From a checkpoint of a small image classifier.
Training: soap at rate 0.0031, 6800 steps, batches of 256, held-out accuracy 100%.
Rows from block 4 of a small image classifier, named by matrix and row number. Rows with one number belong to one channel. Each number is 128 + 24 x the weight over its row's rms, rounded and kept within 0 to 255. All counts start at 0. Numbers have three digits each.
Before each channel's rows are labels from the 100 images, of 14848, where the channel reaches its highest value: "strongest on" is what is common among them. Only what is clearly more common there than usual is listed. The data: numbers of one to four digits printed on busy colour backdrops. In brackets: how many of the 100.
# convs0: first 3x3 conv (model.blocks.4.convs.0.weight, 128x128x3x3, standardized in use, each kernel summed), inputs 64-127
# convs1: second 3x3 conv (model.blocks.4.convs.1.weight, 128x128x3x3, standardized in use, transposed, each kernel summed), outputs 64-127

strongest on: length: four (66); the digit 0 (55)
convs0.10:091126156088112119163110165094143100110158134123136115131121093074104148163119122164120140103134126124142093166108187103111120078176123125121140134123139125121163143121139102098144142133124149
convs1.10:170102109144118113144131131139094103103123112146148127138131144137098119147111124160118134124180105106136146122122123102145107148173100127163140116177126116163169105162139099129157056101096105

strongest on: length: three (52); yellow ink (26)
convs0.59:162151135137117152123144153116106131118141138128188124098142114133061128124132088125145149165133112100166136152141158073147097113165124135128147151119119083121148126183131082106143092186098131
convs1.59:146128160140118109128129150099148124118164109175115102124133151103117167145125113128121128184111133108142154124172103139183115158121109145115136142155148184157167139074103136096132072153124109

strongest on: bold (73); the digit 6 (47); yellow ink (30)
convs0.99:179126110120109133168094099147080120099156131145149130117115112137054127133069112122140122157161126131149134141064095146132096116163132154115148153130135123093119099119122136163109134119095145
convs1.99:112137155128151133183112108126115146129120068069119142156126138128073192130115143128110177105168144137095094107195128083138121123132132122093126119122114100101159124126127110143106125115164108

strongest on: white ink (52)
convs0.97:123146126121099107156108107118118146146109133179102126129162108140099116138102169143117176123087111127130127166146140107115160134095114149107148131110146057107146128126121129128108092130110126
convs1.97:137151138122115120135140105118145101131112091147157119148163121139108130120126116160151183112102102123124154147145125125112125130091150106171154123124162101177143109090091116141077074174158115

strongest on: bold (77); length: three (53); red ink (40)
convs0.77:127126137135095122124119158157177117134118125120098125129132097203099156097127107129103146111157135129142115158132147136130154132145103147122125143137142093117124102134119113124125111129112122
convs1.77:108109157125117135129151106150136103202068119154169145104147122132136152141153137150107177141088119115106090104121115130080137150084114137145145113123119142090182154128145166108101119141126124

strongest on: on a plate (74); the digit 8 (52)
convs0.74:132145148087094124174139141124166126150103118139116157125131114149131150098104105121137134131105131138117123118099169155127124102134089113113128092147120111110119121125164130129120159119115105
convs1.74:145116156137155142118134090116113169130126148114183107101107100130138092127155109123079108124164112154163126129127119150124123167133100149122135100134141106108093102157098129120160141080120124

strongest on: length: two (54); yellow ink (31); first digit: 7 (28); last digit: 3 (28)
convs0.8:121144138123105158136147124106154153111125102129132113119110108116057120181127094099137121126089129125121156141099138150107143168115107121146140190120146119147166108128161106131158116159108189
convs1.8:152124136108123143122099126108133145131144133109118104120160100086121114142149109099120109094140121148149157140143128133133144105110181135147119101121136127098057137148125140088084107127140081

strongest on: the digit 4 (57); length: two (53); last digit: 4 (40); red ink (34)
convs0.88:107118102138137149132147085152089095139150119160093107116143075134111124108147116165120130133182098148107105128067143129148099121128095131098153150108140112112079110155129105178149121150122124
convs1.88:134115139127182159120085094183106114138111114103114169138167139108095122135113129082095151116152122157091140138180141100116096128132173117150121133120147126152126134184121131110116119087165149

strongest on: the digit 8 (51)
convs0.79:090147123082137115147146102092138151108117108113120100133169129117145111108118141130129162118118138115111105109138097118150143118123134101124097108104130138148111173125100137092125165125101114
convs1.79:142116118144120132110136109144139100104144109089117156080127137107131096137123118162097119112121088108155131112125111163110114133162106119129189114168146151106143112146114150134072116100114143

strongest on: length: two (62); yellow ink (51)
convs0.112:172123136131155128135143102133138123143145126144098059112127115116175101152146128140095113150113119120171057131124088148095147095126092153142096133091092100135124161166115124191123116125148138
convs1.112:130166130123183125116147128120149155112160114124132182166187114119144123105113126115068095150138120149145057136165149087091115105110142140144141121075149142118131161116150147136154147103138129

strongest on: length: two (56); first digit: 7 (29); yellow ink (28); red ink (27)
convs0.96:158122126113128153131166135119119138147101099118130146114143102091126113148153113112160162152132096112131138127082137129140118116119146126140136178089120114116132045156124130173124141082099168
convs1.96:126107117107113122135129134155143161144074135145150128140117148132149107126131127137121069132117165098119143106108130122137164165109098107163104154110114109116086133199156173118146107109103085

strongest on: length: two (72); red ink (35); first digit: 8 (29)
convs0.50:149159096123171121108133106121093145140141127175097156129159093128137107140135086166112090120143104144149113129082148122119123069111145124128136131066116129170131100155113148163134110107178127
convs1.50:118175093135137115122132115152144138108084119131195143160153123076149140117122110129141158099124149145129115166143143072133113126117144123061108139082159130143120128157163147128145149118142123

strongest on: the digit 4 (59); blue ink (37); first digit: 4 (30); last digit: 4 (29)
convs0.40:141129113142149112126135095138081089099124131149122106153146131212083147108118124104177134165126141159135137090139144122121125134135134087099090110115168123114124097134137137156143106161151144
convs1.40:171134095135119117087141142100111136064171119108097118115107091068116162119136120110133116151153083159138168091094115107144156126136135139137129145139134143137129129135116082165144060178122119

strongest on: length: three (57); yellow ink (40); blue ink (27)
convs0.23:123117151145106134129129089101086125136119154110086098130131126112139076118110159139153130121124134160089137121171055152124146105109139121133126107143152151136123130105125135171115075157165124
convs1.23:111098156149130142147139112114131152126138167124111134096099117156111115140086130100112109123142105139093142099095127144125194112122119135129094134121162103134118128111127088131154133118092163

strongest on: on a plate (68); yellow ink (27)
convs0.100:088159131151117115114092188095181099085125127106119127115080149188098143103135144142109151115119146093125114176154121128100112121148120107133128123159133109127111131125124106093131088138091115
convs1.100:164146090107158085097111151153133126067137111165143124143142152060148098110124165150170121120077140161109121143131115110122116169133139101131129154147104158165165154141110110144138142150139125

strongest on: the digit 8 (56); yellow ink (36); first digit: 8 (28); last digit: 8 (27)
convs0.22:114119129160146137120114130085127143139142103090124118127122113119090153121106118100157170126140164114101136165176148159131080127137101107150130112130155154138122128144102121090122095104143139
convs1.22:123127134101139136057139154125138096115111038182131125127119127128120102147144126114126131151103130084145102137123132122126171136152109172121148152144136139082112173156134147118129159120127104

strongest on: length: three (61); the digit 5 (55); the digit 9 (53); yellow ink (25)
convs0.6:100100147143119135106097126094095146134092168128150155095158123168141155092151116141097136066095102135135114152144162092127178104136112136128132125066143169154131146120160119148133203136144155
convs1.6:163106086150160113140147116100115116148147095074118139122138145134136161116096143142148171110167098126122115139164128105120069141152152102088129142133138119106096102148118152102097125155159177

strongest on: length: three (51); red ink (26)
convs0.60:113133148123151128131137107087156116120080097118152154141133083113158179121145125146145181103110131160132123136126187080132146120120140143159145143081139085133127163141118123138159097139122070
convs1.60:098086112123117114132138116157143139126132164137122086129143131075117109134079147146134097146135124073136142090133140117155106129109137105088161176108126108126099140168111157156101125144116170

strongest on: on a plate (89); length: four (59)
convs0.17:128150111085122152161106118122098150125115110137179140134150108148154128120125090129143105140112144158168151136083160110099116116134164104136175139111094107085149090168143088111151176144119191
convs1.17:129122100118146152148133072167121147149117073111145162109117158117124130139128094099097136140138120125123118119136106124104154104145115150138125136170143130145104129110117128124166223091156158

strongest on: length: two (61); yellow ink (37); last digit: 9 (31)
convs0.54:117136137131114134155151105134111180134145148175137141113171122124093138152134060146150153158133075150122133137101133094120101091109129128114102132089101164127114094144087125112161088120153169
convs1.54:106093111112130149112050110142127158099070134113150123121113148122141137111156094159151136140124151118153138160166127151140108136125137157118121131122121104154133092170136130146132084137113082

strongest on: red ink (28); yellow ink (26); last digit: 5 (26)
convs0.76:188133105114128102107153078140071093139122118144140148138131111107104157117151154134151152101140118150151117180127122095106167142079139115112168125083143079161139132144129117126138137125137101
convs1.76:133172111122111099139124077129119141144136124156182135141122143152121142127138137123170150106089137115130119129123133115172116137093177118134119138117161095167152163136107111144076102177176112

strongest on: length: three (57)
convs0.98:121116126104152131146118132118172095120105121113151095135124125154144140123138110148138152107160086153125131112146191097127187099105114103115093096103105128148121123135149120147177188127151127
convs1.98:115105162115111106130186115119142136125121103124154099144127135165139138114148153122124138096155119113149124166123112127148103153122124122105128086097116128148112143162100107125137167092117199

strongest on: on a plate (68); length: one (56); the digit 6 (48); first digit: 6 (40)
convs0.20:125117136087114135114085104108116121162130135153150188119131122132120167132174112131148128081143119148140123170080180119124094099142122088138136107126150122193147113144137166131106140106103132
convs1.20:114138134116103090121081106171138168146084140146167126136115129153135117109117107123136159110108157168122138149142149121158111136146121155110125147153154122199120101168116107150207130118110110

strongest on: the digit 4 (58); first digit: 4 (37); yellow ink (29)
convs0.72:092137176133146176135155126158136095093128115144118109154087124124143146122116110150104097130122129113175142110145152126168140126130085132130143173092141137134104133139145074129174141130159116
convs1.72:101093131122196149134119112120158116185148154091137126149149140140096112100113128170100107109165096103138140140148131101122095122145133101138160108138126134122141152141136145163110125042142130

strongest on: bold (86); length: four (64); white ink (38)
convs0.94:137113155103144093135135100090140104146089154133110117148166152145085115107139172133112153139173118137110091150170122160172151150132113139098086082103109116091141146149124153181150118107114152
convs1.94:132090146154120125142112159147065065134098148103096182124137110134087130161153134130111124134118142119132106106098126165131146084132135138125130141150141154112121170157128114099165091130132143

strongest on: on a plate (84)
convs0.124:136102125130100145122136151131231150114115118131105112098109099146134113084152131109135140120109106138122113187132166130142113108169131108130076127152144124132124101110149146149093124133116123
convs1.124:118120142109158135144107137133138112068077124119122101127138130150113105106129161150131141114109154131122144204160119101146117109166132138130171149151111122127112111097104119155120162130152147

strongest on: white ink (95)
convs0.92:119076124134149080111124117129077134099118141121181094135149132111084110123187132130104092128138090109146199099124139142138126109164151101132116161128110145126158140134164143120109095106135110
convs1.92:155136094144142108096135157107132143103076112122126132227151137160127104132121119159107143106174127111106119102121146120128111134151136131170147127142109139103134148106122144133159100091128100

strongest on: on a plate (79)
convs0.121:107098145160145136138093152124106116133109118152141155109125131124045151155134080109113123154151132115123147098171137114125116118112106106109115134147130115120127108176167121100129080174134141
convs1.121:166153131146134135152176143147098128103140151099108116113116141143173150135145112154114136131129108157138093124173140094122124047124167163102161097127150138124117136112152172142094110092107132

strongest on: length: four (83); bold (73); the digit 6 (57); the digit 3 (52)
convs0.81:096144149119147111137090176140107114116083156140125099116176152161121133088120162138147104071129130151157160149095148134168127122145152136107106088110116141099117144149152152124108192149151127
convs1.81:116160088159124136086158148068123129138166120135120145160105120172155129157116142140138096137163145119191083103116142118138138113139117129159152113135137144122130148083140092120110166114137172

strongest on: length: four (54); the digit 4 (49); red ink (45)
convs0.84:137184178110134154136144137102135135158120113114158067133163127150112169092138128146146102122138104087132129138171170125106133170135135128127100160119144093144113075093110135156138114091126125
convs1.84:091135084080118155127101126126138138147138140101132051124098169135130102102133132101174115164128127104113171121157111114158130153127122149112123108150109120142128092140107099123118107141139124

strongest on: length: three (51); red ink (27)
convs0.62:152121139113098124143116149084127129134111135164145132142144143149090157117134084122146206150132151115086112141130182082104089083134141125121137133128147133152136073162139089151120126133153180
convs1.62:137127114120119140113131150166135104140123140161144122127139146086166100116112066162135139167101126140052121127103132133133172152132103102151137165136148137156137103130138123111125089154150116

strongest on: length: three (55); the digit 1 (52); yellow ink (27); last digit: 1 (26)
convs0.118:073165113159123121150132112107135147107122116133135137141116104137115148131159162149144134128091113104124142135091172115151181116124143117116128136099125120178124122092150114128149093159172084
convs1.118:129128134079130138157137102169142122157081170161152120114141160141093155111097143140123178120087113121124140132123147115114140109113140087105132201133174119162108137134133151108138137154115124

strongest on: bold (77); length: four (72); the digit 2 (49); red ink (26)
convs0.55:107154100146128100116146140110127103105129108123154116113146092146074154109094137123149119145100190103145144157113170099133120139166114089112130139125156110130088118142153152083076095178142152
convs1.55:122112138133114108115146155129112108118164133143106112158099113092121133136073145179180132140117124127136145142097147132146124119138157122137128141159093152172153130111144115132116131152143119

strongest on: on a plate (72); bold (72); black ink (34); white ink (26)
convs0.12:155152162114143177145069170124188117119135135101153123141105147161076168152157126166085120134140099083142140149095127131133124148150097126119110093127146086132105101148113123138121093094102126
convs1.12:094107102130117132155052146144119122087120090131118115140147130104127122120122108107132149100106143118122141131130107134094135130155142157139109132156118107161139163165112102139132101152057115

strongest on: length: two (65); the digit 0 (57); first digit: 0 (36); yellow ink (35)
convs0.16:123136134117161140119169149155090102145120130108115149141117186199146122112110108094148138125110146195128146140137130154150147149110125139137151147061120114126080096139102146106158159074120142
convs1.16:118122142185099133157116118147116098152143137135140116134184113159133091132132119122097134137169089171135147138144123127107102161144124118146085094143137105147095134142118120095111137098128135

strongest on: red ink (30)
convs0.27:142165145118101136123134096110194150117117106136143164127121106119138121096124098158169128113121135133132117116131143152091120119121165128145052125143125221116128098140158149105109101145131122
convs1.27:117139093118158145123118074104155132107124139117168100100111154121162128118131104155170113141042104106120134126140125144148111156114131113124128123114136108115128106125120155122098134144172100

strongest on: the digit 4 (84); length: two (57); first digit: 4 (49); last digit: 4 (46)
convs0.111:127119173125161116131125103158117133117102114129151071124089121093136139100162081118138133147070107162136137136166169117146120106134138144155110149095150101145110117085127105112192096136123147
convs1.111:147120135137138103135076107171129098158132153130155103117175137123108087101133151148139124160106153126150145147137124149126105134148122136134133128170137148138142102155106132130159150130160132